config.toml
model = "image classifier"
dataset = "seven-segment displays showing three digits"
train_examples = 195000
image_size = 40
crop_scale_min = 1
horizontal_flip = false
cutout = 0.25
targets = ["first digit"]
num_classes = 10
arch = "wide_resnet"
norm = "batchnorm"
activation = "silu"
depths = [2, 2, 3, 2]
kernel_size = 3
stem = "single"
avg_pool_shortcut = false
widths = [96, 144, 208, 320]
mixing = "cutmix"
loss = "cross_entropy"
init = "lecun_normal"
residual_init = "zero_last"
optimizer = "adamw"
lr = 0.0031
beta1 = 0.9
beta2 = 0.999
eps = 1e-08
steps = 17800
batch_size = 192
epochs = 17.5
lr_schedule = "cosine"
final_lr_fraction = 0
warmup_steps = 3560
weight_decay = 0.2
Rows from block 2, named by matrix and row number. Rows with one number belong to one channel. Each number is 128 + 24 x the weight over its row's rms, rounded and kept within 0 to 255. All counts start at 0. After the name is the row's rms in percent of the matrix's.
# convs0: first 3x3 conv, stride 2 (model.blocks.2.convs.0.weight, 144x96x3x3), inputs 10-19, a 3x3 kernel for each
# convs1: second 3x3 conv (model.blocks.2.convs.1.weight, 144x144x3x3, transposed), outputs 10-19, a 3x3 kernel for each
convs0.61 095 [120 124 120 119 112  91 105  91  89 179 166 126 162 152 120 142 152 120 142 152 146 145 127 118 126  96 158 146 125  96 129 120  91 145 142 100 112 108 138  84  87  94  83  77  72 119  84 120 118 114  93 110 125 127 116 130 102 114 121 108 119 113 111 112 109 151 108 106 135 112 101 114 125 140 150 124 128 131  97 114 117 147 148 135 162 132 120 114  89  99]
convs1.61 091 [147 107  82 162 134 136 140 104 137 152 174 127 155 148 131 109 154 158 142 128 114 159 132 123 128 165 124 144 178 148 143 140 117 136 118 119 141 150 181 139 131 158 140 123 162 137 166 136 157 126  99 150 131 110 137 114 142 150 106 166 148 142 144  86  75  66 140 138 128 143 159 166 138 120 143 148 140 153 153 121 124 149 165 138 131 146  98 127 125  83]
convs0.62 103 [103 148 146  95 148 167 118 109 103 112 112 117 147 152 124 121 176 172 118 115 112 159 149 120 139 152 148 147 130 132 149 127 134 160 145 149 108 133 126 123 139 157 142 121 121 115 101 124 148 131 160 118 102 102 131 122 110 126 112 124 147 104 102 113 111 134 102 120 143  96 113 135 106 107 126 128 134 138 131 127 120 126 119 102 150 139 101 149 161 122]
convs1.62 101 [121 144 133 148 156 136 165 143 130 119 108 126  71 108 188  81 127 156 148 118 100 107 126 119 127 140 152 102 120 150 113 183 142 114 155 143  97 111 135 133 116 127 153 149 172 128 122 129 132  96 101 140 118 138 105 124 119 139 137 139 140 108 126 106 149 121 126 158 143 124  95 135 145 139 112 128 130 105 130 141 149  67  78 144  84 114 122 131  94 117]
convs0.63 099 [108 117 116  98 119 127  72 113 147 136 138  93 134 133 106 135 140 103 100 120 106 116  75  69 155 108 127 154 154  72 156 151  76 160 141 107  94  85 162 114  98 129 130 106 126 144 140 141 129 124 139 101 119 146 121 160 148 150 137 147 153 125 151  78  74 114  71  71 122  94 101 138 122 101  97 135 100  90 144 125  99 115 115  90 105 112  82 111 117 100]
convs1.63 094 [150 165 112 182 135 123 165  95 104 104 156  93 141 140  57 178 129  85 128 140 139 144 112 151 122 117 124 156 124 153 129  68  84 153 119 102 141 133 142 150 125 136 149 141 164 153 167 112 141 148 122 137 147 140 154 151 134 135 127 109 156 183 138 138 150 137 136 164 134 118 133 154 158 105 124 136 107 131 127 145 124 125 129  98 138 132  99 149 137 125]
convs0.64 095 [ 92  99 154  81 101 146 124 154 163 148 140 123 164 132 126 119 115  98 186 148 119 171 155 120 139 125 125 139 103 169 154 138 182 105 147 137 110 114 120 117 126 141  98 147 134 104 124 121 150 139  99 132 118  89 148 154 158 125 139 142 130 154 162 114 103 105 116 115 125 118 128 124 134  93 100 120 115 125 121 114 122 108 113 116 101  71 130 126  84 114]
convs1.64 094 [121 150  99 129 149 100 138 117  98  94 133 146 135 144  83 122 101 144 125 129  91 148 155 150 152 136 158 124 110 122 134  95 139 104  62 153 101 110 121 103 108 139 106  76  97 147 121  67 152 126 129 153 126 170 131 134 111 131  90 131 146 123 104 132 150 122 153 102 156  99  42  69 101  97 117 132 113  83 117 112 150 133 114  90 107  65 108 128 114 123]
convs0.65 105 [133 150 153 132 148 160 133 128 152 127 127  83 142 113  96 133 133  94 144 100 127 137 114 108 141 103 122 107 122  88 107  93  79  90 117 119 127 117  89 158 119 111 169 110 103 134 115  94 179 142  97 136 122 110 161 159 160 143 152 153 124 143 146 136 150 132 170 179 146 166 169 148 127 140 125 131 145 131 145 162 135 144 136 121 109 112 106 115 107  85]
convs1.65 096 [152 100 124 136  73 148 134 118 134 122 131 131 151 183 143 158 118 159 103 103 131 149 144 146 130 130 107 162 146 142 102  68 144 130 112 143 126  97  97 118  60  89 130  97 114 144 148 141 135 145 137 182 163 165 149 106 149 112 157 166 117 139 159  74  87  81 168 153 114 161 148 114 131 128 143  91 132 154 117 135 151 145 155 141 145 140 134 143 137 133]
convs0.66 103 [113 125 146 123 121 129 146 153 158 121 129 149 100 118 120 117 113 122 138 136 109 130 117  82 143 131 139 134 160 168 144 153 188 158 157 169 144 152 131 113 117  94 130 134 139 154 118 132  84  92  62 141 153 148  97 128  90 135 144 143 146 161 161 161 154 137 158 143 123 140 124 133 112 115 122 118 112 116 131 123 114 100  95 107 109 104  93 160 163 142]
convs1.66 099 [148 151 149 118 137 133 123 136 133  84  81 117 112 132 128 171 157 105 137 149 141  94 137 120 119 131 157 122 153 148 128 142 149 176 126 162 137 131 125 131 119 116 124 109 124 143 126 111 133 140 105 143 163 163 133 165 175  93 125 124 146 158 150  87  97  95 130 122 124 135 135 133 110 131 115 153 134 111 183  99  67 148 137 122 145 135 138 166 140 150]
convs0.67 104 [199 161 157 164 135 115 118 103 105 135 150 111  85 120 108  74 118 129 119 134  47 129 103  74 129 119  93 112 106 117 135  97 116 129  99 115  72  89  90 126 102  85 112 156 154 100  75 114 141  91 110 148 101  80 131 162 166 116 114 117 129 100 121 101 116 114 130 132 130 147 163 150 120 123 123 135 144 140 159 175 171 122 127 137 155 119 111 172 127 123]
convs1.67 105 [138 130 111 147 119 103 130  99 144 132 135 173 140 143 161 129  72 126 154 117 162 114 106 175 143 145 143 110 157 159 144 174 150 121 159 109 114 111  99  85  97 110 156 125 111 133 106 117 146 146 144 131 116 141 127 123 119 161 122 126 118 117 120 139 102  54 132 110 101 133 135 122  98  90 120  67  96 132 105 115 144 127 129 156 137 129 146 128 121 144]
convs0.68 099 [111 131 139 143 168 166 143 168 166  99 128 151  85 113 131  88 125 133 131 119 113  94  93  90  86  80  78 118 128 125 119 173 155 153 176 150 132 133 121 139 117  80 104 143 109 124  94  98 124 123 114 154 171 130 114 128 115 140 131 132 132 131 149 107 110 140 109  94 111  98  88 108 111 103 119 109 106 121  83  85  95 116 113 128 113 126 118 145 190 178]
convs1.68 101 [114 151 167  92 154 172 134 144 167 105 115 143 139 150 131 135 137  98 121 101 109 112 135 110 115 119  98 134 168 133 150 126 128 124  75 144 103 100 122 108  95 135 131 111 144 157 176 153 158 117 107 161 162 140 129  76 110 158 127 147 150 182 133 109  71  74 158 117 138 160 147 142 142 111  94 146 149 138 126 108 108  96 122 153 136 133 157 126 110 143]
convs0.69 105 [133 109 104 112 107  67  98 116  91  85 122 126 101 109  84 115  80  48 102 135 145 139 160 166 101 134 118 131 121  89 124 134 103 165 152 129 116  92 102 126 104 129 135 124 139 164 156 142 163 150 143 125 138 139 162 151 135 106 105 112 107  88 125 100 148 152 104 161 145 112 163 153 115 145 152 116 117 129 122 115 114 102  97 107  79 133 119  93 147 118]
convs1.69 101 [158 116 132 149 101  88 126  73  90 185 144 121 156 172 127 104 177 126 139 147 132 165 128  85 150 162 137 111 120 110 124 130 129 153 190 143 160 119 128 132 114 110 135  95 103 144 168 167 156 108 119 155 117 111 108  92 136 117 101 144 127 159 155 129 139 135 122 125 118 113 118 125 129 131 128 148 157 148 175 142 142 129 151 134 152 157 136 137 114  94]
convs0.70 095 [144 124 115 119 120 128 115 140 145 125 139 123 144 150 126 154 141 119 125 160 147 148 179 136 135 161 145 151 102 121 149 108 123 142 133 153 130  89 104 107 112 155  66 127 140 160 125 117 146 152 130 116 144 116  99 113 142 101 124 139 131 127 128 101 122 103 122 129 133 149 152 123 133 134 117 121 112 118 112 103 116 142 133 112 126 107 121 143  87 114]
convs1.70 097 [126  87 111  95 103 114 122  81 110 150 130 118 118 112 175 133 168 186 122 123 132 130 151  99 128 112  84 151 173 109 131 106 116 141 102 105 109 108 111  91  85 117 117 138 134 132 116 147 159  74  61 169 123  63 130 119 130 116  79 109 153 162 128  96 143 122 139 149 138 149 151 132 132 121 181 125 126 125 150 139 122 146 150 123 150 136 100 149 104 124]
convs0.71 102 [150 145 122 149 138 111 150 165 136 121 117 136 135 100 154  88  64 100 114 144 147 116 122 134 124  98 103 161 160 144 128 130 153 120 148 124  95 125 135 127 108 122 123 120 127 110 142 115 126 114 114 150 132 121 164 141 136 150 124 111 129 100 114 103 121 122 126 110 124 100  96 124 100 120 123 109 128 128 103 120 119 108 115 111 122 101 101 130 131  97]
convs1.71 103 [151 150  77 162 146  96 132 118 126 124 112 124  88 174 129 169 146 128  93  81 104 152 114 110 154 155 150 135 137 122 150  87 123 167  91 141 141 140 149 129 127 139 156 136 115 140 124  96 102 101 159 157 159 170 136 146 135 126 110 148 110 109 119 166 136 143 102 151 144  90  95 100 124  75  86 117 131 117 112 121 140 133 132 138 140 128 106 112 149 148]
convs0.72 098 [122 142 115 177 181 149 107 120 118 130 144 137 106  84 106 131 140 140 147 129 113 124  89 105 124 113 125 146 149 186 113 102  87 117 135 125  84 106  69 106 133 104 131 150 139 138 115 112 150 116  94 173 133 117 135 132 124 134 142 121 111  88 113  88 111 116 126 127 111 138 150 149 129 141 152 104 121 131 114 122 137  81  80  99 109  77 100 120 114 113]
convs1.72 096 [140 134 117 154 132  89 159 169 117 123 113 123 155 105 132 112 113 109 125 130 130  95 124 138 156 144 144  90 139 103 110 117 137 146 118 130 110  76 119 122 103 121 152 131 157 131 106 105 162 143 115 159 126 132 117 121 107 115  70  75 146 104 115 126 167 160  96 103 101 147 110  88 120 100 123 120 109 144 179  95 110 120 100 164 121  90  97 107 110 104]
convs0.73 098 [108 130 145  93 151 155 101 149 149 118 127 131 106 119 131  89 106 117 175 152 164 132 126 129 167 113  90 106  95  98 122 123  96 141 132 113 125 105 117 107  90 142 122 129 115 132 175 154 126 150 156 137 152 137 117 120 129 123 127 124 159 132 131 122 106 109 102  75  94 106  83 112 138 129 106 117 103  94 125 117 103 138 135 121 108 141 119  96 139 132]
convs1.73 088 [143 151 121 135 117 108 143 132 117 123 144 149 138 139 117 133 184 185 120 127 133 146 128 111 159 169 110 166 145 154 133  84 124 153  94 119 150 128 127 139 114 104 131 104  99 143 138 177 164 128 159 193 105  84 139 113 120 116  76 139 136 133 151 129  98 118 131 125 124 122 121 148 134 126 132 166 136 144 143 145 148 169 175 171 164 153 133 147 125 137]
convs0.74 100 [158 145 167 161 151 138 146 135 122 139 150 145 125 120 152  97  80 117 102  96 134 116  74 113 122  90 115  90 108 107 113  71 119  98  75 123 145 122 145 139 141 137 120 109 109 146 125 119 100  99 109 100  92 106 165 136 162 118  99 127 145 126 140 103 127 150 129 156 175 100 119 143 119 125 140 109 123 140  93 127 140 106 111 113  80  63  96 128 100 115]
convs1.74 097 [140 138 130 103 115 143 142 141 131  85 131 113 155 138  91 155 115 106 129 132 132 103 108 141 124  99 130 113  91 101 167 125 124 153 176 116 150 148 154 120 138 147 136 115 121 103  92  88 127 146 175  93 114 169 136 153 135 122 119  79 149 146 119 139 126 123 151 117 142 132 143 115 129 111 136 108  74 130 140 101 142 123 139 157 125 129 142 117 103 125]
convs0.75 101 [140 122 119 124 110  99 103 103  94 110  99 118 107 116 128 132 134 151 104 121  93 101 118 113 151 142 134 125 110 109 156 105 122 175 116 151 138 140 144 126 108  91  97  95  88 131 115 110  97  99 106 126 106 138 161 153 140 136 120 127 147 143 151 152 169 155 120 130 123 130 105 110 121 125 138 104 105 118 120 110 112 129 119  88 109  86  66 116 108  94]
convs1.75 096 [140 163 145 110 135 132 107 134 176 118  82 132 134 137 116 166 148  97 117 125 135 100  61  76 121 115 110 103 151 174 131  83 125 166 103 119 172 150 155 158 146 155 141 130 124 155 115 101 119 100  85 137 173 173 126 112 157 161 142 110 174 149 142 121  70  91 154 150 160 151 149 158 126 125 126 133  77 110 117  53 100 113 121 104 109 124 138  94 137 131]
convs0.76 096 [ 91 134 136 127 100 113 136 133 123 122 129 128 126 131 138 144 133 119 157 111  97 144 114 102 124 132  93 118 152 172 133 179 178 169 179 174 168 147 135 142 138 101  98 120 102 138 142 145 116 135 132 107 103  91 127 115 104 152 147 169 150 173 158 152 154 129 169 146 118 133 116  99 123 133 141 108 103 123 102 102 107 118 107 123 116 104 133 132 153 148]
convs1.76 101 [143 122 124 127 105 125  96 121 144 111  90  95 150 144 104 165 132  93 150 134 139 119 106  95 128  91 142 132 125 126 151 107 133 135 127 126  96  99 117 117 109 131 108 105 142 137 113  84 170 164 132 131 136 161  77 133 147 123 142 132 120 144 147 127 138 155 143 152 160  83 112 111 118 123 107 160  93  72 181 124  86 157 131 130 158 112 152 154 132 142]
convs0.77 102 [123  97 109 121 109 128 141 137 131 159 120  98 150 115 116 143 119 128 151 147 130 138 109 111 154 123  91 159 147 115 158 143 142 138 133 128 145 111 113 116 110 132 122 123 136 121 139  91 130  87  88 114  89 138 153 106 109  97  86  93 132 114 153 106 106 131  99  64 125  77  71 102 115 111 127 108  92 120  92  83 122 143 110  82 124  97  87 138  94 126]
convs1.77 109 [109 130 119 108 138 129 121  90 100 106 138 126 110 131  70 120  91  89 118 107 132 131 104 148 116 114  98 142 142 136  97  50 101  89  72 111 144 138 146 141 133 157 108 104 109 143 147 150  97 104 158 124 124 122 122 126 128 148 109  89 119 123  95 134 104 124  83  68 110 134 131 118 137 128 129 133 115 106 116 102 120  99  73  70  94  94 112 105 133 115]
convs0.78 101 [148 147 119 154 116 111 148 144 127 127 105 105 114 142 126 107 129 134 116  88  78 123 123 123 145 122 136 140 100 119 120 122 160 142 117 104 140 124 125 131 110 109  92 112 133 154 145 135 140 138 133 107 130 158 129 111 141 133 112 147 106 101 128 125  83 103 138  82  80 149 114 103 135  95 124 151 101 117 152 117 127 121 129 118 141 128 135 116 105 117]
convs1.78 100 [163 125 136 134 104 104 103  97 105 102  87 108 125  89 125 132  87 105 148 155 130 150 139 124 145 162 146 117 115 115  85  94 116 102 103 131 122 107  80 138 109 136 119 112 127  95  76 131  80  87 168 116 123 116 146 128 112 134  84  88 171 144  90 127 148 120 132 134 109 143  74  61 143 114 148  91  86 105 114 127 128 151  87 146 103  71 143 150 163 136]
convs0.79 103 [ 82  95  86 131 134 138 154 152 141 147 140 127  77 118 116 156 159 109 174 162 151 109 105 113 135 124 136 143 103 153 120 118 130 136 136 103  97 151 141  47  72  76  87  92  98 158 154 118 123  99  65 110 135 127 109  69  66 145 150 135 146 146 148 134 121 116 127 131 114 129 122 112 126 123 127 125 134 132 116 115 112 156 155 145 100 109  90  94  89  95]
convs1.79 103 [145 115 116 180 120 109 194 165 152 136  97 124 133 113 134 150 174 135 146 117 141 150 102 109 181 177 165 118 140 147 119 136 125 121  75 123 138 110 118 132 106 117 155 139 161 169 128 120 168 128 111 172 113  93 134 133 145  99 111 117 151 151 148 147 107  90 125 139 119 180 164 138 113 120 156 135 140 139 146 114  89 133 131 144 143 121 131 125 113 107]
convs0.80 096 [ 96 155 169 123 144 160 159 174 152 101 126 152  98 119 141 121 124 141 139 112  84 158 111  72 155 124 106 111 136 131 151 171 152 179 170 125 161 151 137 161 143 128 126 147 128 159 151 125 125 132 110 106 126  89 153 116  99 131 110 129 142 158 137 101 114 112 100 103 134 110 123 136 115 136 125 102 111 114  97  98  92 102 121 142 130 155 161 156 172 163]
convs1.80 099 [112 115 123  95  93 109 106 139 101 132  95 131 169 127 123 125 121  77 136 105 148  97  97 121 148 108 140 132 127 106 153 132 130 125 163 114 109  99 100 123  82 103 126 107 132 137 114 146 153 157 161 134 147 174 121 148 130 137 118 113 118 133 158 105 118 155 120 118 135  83 116 117 134 131 129 151 109 133 176 167 168 117  69 138 122  96 152 160 141 122]
convs0.81 089 [126 141 153 103 128 154 114 121 144 128 130  79 114 111 102 113  87 100 117 142 134  79 115 129  77  68  96 115 148 143 107 125 166 115 110 172 135 152 151 142 173 155 119 144 131 127 141 117 108  86  74 111  80  74 132 128 150 123 116 129 140 142 154 144 139 138 147 146 125 147 138 117 189 164 135 178 151 117 148 133  96 191 197 166 165 169 137 134 136 135]
convs1.81 108 [125 100  88 137 136 123 128 123 120 161 162 141 139 134 109 120 122 115 129 121 123 144 146 131 135 125 125 145 147 140 112 106 119 121 103 130 132 132 142 148 152 162 156 156 161 119 120 125 103 105  94 144 125 115 104 115 126 114 124 127 105 102 115 136 140 110 132 151 106 151 153 107 146 124 121 134 125 101 128 145 136 129 122 123 111 126 114 135 179 158]
convs0.82 104 [144 145 139 158 123 144 146 151 133 106 123 121 110 122 138 118 101 131  90  65  81  78  95  81 152 104  84 116 101 120 126 120 111 131 112  95  91 146 153 116 133 140 114 152 164 109 134 173 103 118 174 120 119 135 143 170 164 151 172 151 154 172 147  93  85 107  92  86 122 108 121 132 132 104  93 130 107 109 132 113 102  94 111 145 125 135 130 131 131 113]
convs1.82 101 [142 133 121 141 154 134 147 146 125 103 110 135  93 115 106 110 131  62 115 128 119 143 119 129 142 107 159 122  97 155 154  93 120 141 100 110 138 144 142 131 142 138 154 139 146 133 116 126 117 121 142 116 153 134 170 112 127 140  95 158 131 117 134 121 112 109 128 128 136 137 142 108 144 123 136 143 134 145 147 172 133  89 105 122  98 139 154 119 141 141]
convs0.83 098 [127  91  92 139 118 110 150 173 145 118 130 115 106  79 103 100  83 108 126 147 141 100 138 165  96 103 104 147 115 126 114  83 131 108  95 123 125 104 127 116 108 138  89  95 129 124 135 130  97 123 152  86 110 121 123 145 168 118 132 152 126 126 134 121 136 125 136 133 122 138 113 104 133 131 129 108 114 126 109  82 116 122 131 120 139 130 102 154 151 131]
convs1.83 099 [179 147 109 138 118 100  95  86 115  85 128 143 151 158 126 160 138 134 104  88 126 163 148 126 161 158 160 179 127 124 101  52 109 103 115 133 128 118 122 120  97  77 116  99 100 159 162 160 139 144 143 127 168 140 155 149 111 108 158 162 136 112  91 142 150 158  94 157 150 121 112  79 124  82 102 105  88 154 106 124 162 147 137 107 133 113  94 121 116 144]
convs0.84 098 [169 168 127 140 133  78 116 106  83 125 127 131 139 135 130 125 110 108  85  50 114 101 128 118 164 163 151 135 100 115 135 142 114 146 135 128 120 144 119 116 124 135 101 135 128 118 107  98 111 113 101  83 113 107 119 106 108  93 112 125 133 141 118 121 167 152 105 135 147 101 146 137 147 159 155 128 139 124 112 133 114 138 158 159 136 141 132 129 108  72]
convs1.84 103 [ 99 124 138  88  66 114 124 118 120 110 121 123 126 109 145 111 166 142 100 118 125 143 137 107 127 141 125 152 139 132 124  86 130 141 122 112 121 114 112  85  92 138 112 142 129 112  82 101 136  82 119 149 155 140 129  80 125 117 112 116 122 120  97 102 143 119 145 170 131 129 103  76 138 146 138  95 128 133 126 114 101 127 119 139 140  69 104  86  65 111]
convs0.85 101 [130 151 126 153 136 118 147 119 117 132 142 130 135 148 124 123 136  96 118  87 149 127  97 113 127 100 100 146 152 135 164 143 149 131 128 116 129 102 124 129 105 103 134 124 109 159 136  98 126 128 142  94 120 124 108 133 155  95  95 123 132 135 119 119 114 118 102 103 119  92 104 114 135 141 108 127 123 100 132 116  94 113 134 148 129 145 152 127 141 122]
convs1.85 097 [118 126 107 106  84  99  71 118 103 105 105 141 127 133 134 132 129 109 136 120 105 139 100 101 113  78  84 133 110 133  96 132 103 129 143 123 131 132 138 135 110 129 116 113 142 144 108  93 129 139 142 124 131 167 133 170 137 139 152 115 113  91 112 125  99 109 157 129 154 122 113 143 128 107  95  89  95  83 129 137 152 129 114  98 150 144 124 173 159 144]
convs0.86 100 [142 146 152 108 106 129 131 135 158 122  84  68  84  76 106 129 122 138 148 138 173 149 148 161 111 126 138 126 115 137  75  87  86 114  97 105 132 118 102 140 135 130 126 140 144 145 155 141 163 176 148 145 194 152 151 155 158 146 158 164 105 114 104 104  99 123 129 127 139 140 134 130 101  93 120 104 120 155 128 136 171 102 125 125 118  89 111 117 116  83]
convs1.86 104 [123 110 128  93 112 108 101 113  96  92 114  88 143 160 133 101 125 108 133 123 146 171 136 137 184 136 118 151 119  95 111 118 152 146  79 101 122 131 111 113 143 101  79 119 115 124 103 128 121  97 167 124 106 141 113 162 126  73 147 132 138 151 134 115 151 135  95 132 126  72  70  75 117 128 139 135 102 103  82 104 122 132 141 155 127 129 136 148 141 146]
convs0.87 105 [139 122  96 138 122  99 124 112  65 125  95 135 138 148 177 127 110 161 119 143 129 133 156 151 129 151 152 129 157 197 119 155 191 121 127 176  96 123 130 126 143 155 120 142 125 132 136 155 148 144 145 139 119 103 123 154 122 120 141 129 102 119 120 105  99 105 113 108 126 118 114 101 123 101 169 119 128 187 116 121 163 124 107 138 157 148 124 140 141 124]
convs1.87 104 [112 153 127  93 128 135 117 131 129 170 107 129 119 103 134 126 108 163 135 131 159 101 102 161 136 128 114 156 114 137 154 133 123 154 123 121 110 135 112 108 115 124 128 117 128  76 105 139  79  86 147 112 106 137 113 164 153 114 118 133 132 142 159  78 113 120 101 119  91 108 120 108 135  80 161  88  84 159  80 108 170 132 128 148 139 114 126 133 124 141]
convs0.88 100 [124 113 148 126 132 160 141 151 179 105  57  95 138 100 137 175 149 160 125 167 148 141 135 140 143 123 130  83 110 102 120 170 137 164 171 139 112 165 151 108 134 126 100 127 112  63 172 169 149 194 139 114 153 105 127 128 119 132 108  97 122 130 156 122 138 138 126 138 126 109 125 127 115 115 147 100  93 146 109 111 140 134 108 108 133  87 109 132 105 149]
convs1.88 099 [168 152 104 172 121 102 135 108  64 123  77  69 112 135 137 110 132 145 127  77 128 164 100 135 165 100 104 108 117 121 101 116 147 134 119 142 135 138 145 145 152 119 132 167 128 143 136 114 135 141 133 143 100 136 122 129 121  53 116 118 115 163 140 133 125 146 115 167 167 114 123 117 131 138 121 179 143  56 130 167  98 109 139 143  93 141 127 141 172 125]
convs0.89 100 [159 159 158 102 100  87 171 121 115 145 154 122 127 149 122 112 133 156  77 138 157  96 134 135 139 143 158 165 121  94 151 134 135 139 129 101 101 119 141  70 117 140 122 138 161  90  73 116  72  70 124 118 123 136 129 118 126 133 129 142 138 125 131  90 122 125  68  85  86 117 112 128 124 124 152 109  96 110 134 132 153 127 158 141  84  92 123 141 129 122]
convs1.89 096 [164 147 139 118 154 134 155 122 128  87 128 106 104 152 155 143 164 115 146 137 148 138 106 158 147 114 161 141  99 143 148 134 102 102 192 130 143 142 124 144 125 105 115 119 122 126 120  86 117 144 160 111 121 169 156 151 141  91  99 116 115 109 122  89 103  89 142 125  98 135 128 102 166 135 130 145 120  82 149 191 179 155 150 179 155 146 134 182 150 148]
convs0.90 098 [101 130 137  88 101 138 129 134 141 111 133 149 148 136 135 169 124 128 146 142 132 165 182 139 166 163 119 131 140  94 125 104  92 110 109 106 162 152 141 108 105 127 105  93  90 170 163 153 129  96 119  93  75  70 139 100 107 112 106 108 137 134 111 148 160 140 125 148 124 131 141 115 145 150 126 134 125 115 129 131 130 145 119 128 113 116 133 140 154 169]
convs1.90 095 [108 120 121  98 108 124 125 110 130 172 145 135 176  50  94 134 102 166 159 116 153 164 129 118 139 159 126 147 129 128  42 102 123 101 132 133 132 109 129 110 115  97 119 104  91 107 124 178  98  65 138 149 141  66 117  86 135  93 108 141  81 131 143 136 129 117 119 122 142 144 142 167 158 121 105 110 117 140  95 117 156  97  77 108  75  75 125  43  33 131]
convs0.91 102 [159 134 131 158 145 127 150 144 136  69 124 149  55 142 157  40 121 146 132 104 119 139 107 146 137 105 121  94 131 113 102 162 134 112 145 123 145 138 116 126 103  75 123 110 111 135 133  96 142 129 110 126 105 112 136 125 132 143 127 128 148 143 136  91 111 106 108 114 119 115 118 111  94 139 124 111 141 126 110 131 116  96  97 104 137 129 114 152 167 142]
convs1.91 110 [136 134 117 127 117  89 106 110 115 154 113 142 155 134 133 124 150 131  92  72 113 117  92 102 140 121 114 123 106 134 166 107 104 123 138 125 122 145 162  95 115 103 117 125 103 142 122 135 146 143 154 145 119 145 152 172 149 147 117 150 143 143 132 140 126 125 137 140 137 116 125 125  92 131 115 122 121  86 116 112  98 137 128 127 137 123 121 124 110 121]
convs0.92 099 [ 89  89  81 107  89  95 135 154 137 157 138 155 138 126 119 130 110 121 135 168 171 154 173 129 143 158  87 129 115  56 135 123  88 147 139 108 115  85 127 137 146 149 200 154 138 148  95 108 115 127 141 119 168 124 154 100 105 132 125 120 141 125 124 128 147 152 103 150 132 137 163 142 160 148 119 129 107 103 140 137 137 182 140 127 139 124  99 129 144 132]
convs1.92 100 [124 123 127 152 104 141 141 104 136 181 150 153 165  98 107 119 144 173 136 122 125 164 117 101 182 170 153 111  98 121  80 113 132 142 162 133 130 141 142 138 144 129 160 123 117 124  50  83 148  75  70 195 126  90  95  99 151  86 124 135 139 131 145 104 130  99 114 169 151 118 106 128 147 114 124 150 148 133 104 145 143 163 115 130 147  87  93 101  79  98]
convs0.93 102 [132 163 185  97 139 116  93 100 111 131 108  79 108  84  53 110 118  90 125  86  80 133  84  54 129  85 117 133 113  94 134 121  96 124 135 128 103 113 114 106 127 102 132 112 116 102  80  99 100  69  69  89  69  90 123 153 147 116 118 111 140 147 132 138 147 111 130 142 106 138 142 139 121 129 129 115 135 136 115 145 151 138 156 159 133 152 142 114  90 107]
convs1.93 098 [107 125 116 160 123 104 174 132 125 156 165 140 152 152 111 162 101 156  94 113 126 114 118  96 154 165 133 124 178 153 142 153 123 150 108 128 135 127 121 148 132 139 134 127 155 138 152 127 137 117 118 150 139 120 151 134 123 131 114 143 142 131 169 100  96  99 150 158 160 142 160 159 114 148 148 103 102 162 107 130 166 178 149 131 165 148 112 149 134 111]
convs0.94 099 [101 102  94 119 102 100 165 166 148 135 130  94  98  85 118 100 130 148 134 169 135 149 165 102 153 127  66 104  88 125 133 116 144 137 108 135 137 179 127 127 160 137 135 149 137 149 145 141 161 143 135 160 162 113 132 149 155 131 127 134 128 135 128 128 170 129 145 175 137 149 143 139  97 136 145  90 150 170 121 152 165  82  76 102 148 118 136 136 146 156]
convs1.94 098 [141 159 109 135 122  69 132  98 110 133 113  99  90 113 112 158 110 148 171 168 140 153 149 126 153 119 136 130 114 120 111  81 145 131 131 155 146 138 106 100 115 110  91 102  82 122  72 117 134  93 143 116 103 125  83 122 142  55 183 178  67  98 111 136 138 138 106 138 131 144 138 130 118 106 126 117 151 148 116 125 155 130 142 139 177 152 126 154 114 128]
convs0.95 104 [129 127 109 146 169 156 123 185 183 148  92 100 134  94 118 123 109 100 137 135 154  86  97 135 121  82  82 105 123  96 119  85 130 129  96 106  83 114 139 133 143 135 161 145 131 107 143 180 111 135 141 134 110 124 126 166 142 124 103 103  92 126 114 117 122 155 142 131 153 140 128 144 127 112 132 106  96 135 123 104 118  83  97  72 161 140 119 147 165 166]
convs1.95 100 [154 146 138 140 145 124 105 108 105  99 110 100 120 134  94 190 156 169 103 106  82 146 107 132 169 164 165 121 121 118 107  52 117 134 113 154 114 118 160 116 118 129 147 130 101 149 137 142 145  88 143 133 119 175 129 173 147 129 179 150 110  81 123 155 164 161 117 175 170  92  76 112 136 113 105 129 119 137 149 106 117 154 128 125 147 124 130 119 149 132]
convs0.96 104 [121 108  94 125 104  95 112  93 113 135 154 132 133 147 121 135 116 114 102 150 148 149 144 133 158 154 121 179 163 123 184 128 146 167 135 136 108  86 138 134 125 127 162 150 137 142 105 124 109  98 133 116  96 124 149 122 146 114  92 121 128  91 122  88  71  98 100 100 101 124 129 110 145 109  99 151 100 110 151 122 137 101 134 102  82 124 109 121 131 119]
convs1.96 098 [167 169 101 172 114  79 158  95 121 133 110 115 118 128 121 152 138 139 170 151 141 143 143 121 177 123 132  69 101 121  87 140 150 142 153 164 155 164 148 157 165 157 145 132 112 105 114 132 147 178 126 159 141 123 138 158 159 137 148 132 102 118 135 131 165 142 112 118 128  98 110 132 113 112 158  90 120 155 125 151 140 124 149 148 128 132 140 138 140 127]
convs0.97 104 [151 149 122 155 146 117  87  88 113 108  85 107 131 112  73 148 132  54 137 119 130 116 131 137 131 161 133 147 126 112 154 107 125 180 130 115 113  89 124 149 123 125 156 122 148 158 159  90 193 130 114 126 115 116 156 148 157 100 107 147 103 103 122 121 137 143 111 149 136 110 142 142 115 121 126 122 114 137 134 103 120  98 112 110 117 106 109 114 111 104]
convs1.97 103 [159 145  77 148 116  72 149 132 132 135 118 169 124 131 136 132 158 155 144 152 106 116 117  94 139 153 126 101 127 129 121 132 118 150 148 132 145 150 148 132 122 123 118  97 101 115  88 124 130 145 167 137 149 131 121 129 103  92 128 121 103 134 151 149 172 151 120 144 143  91 105 148  97 101 119 101 111 163 132 123 169 155 147 144 146 132 127 152 153 126]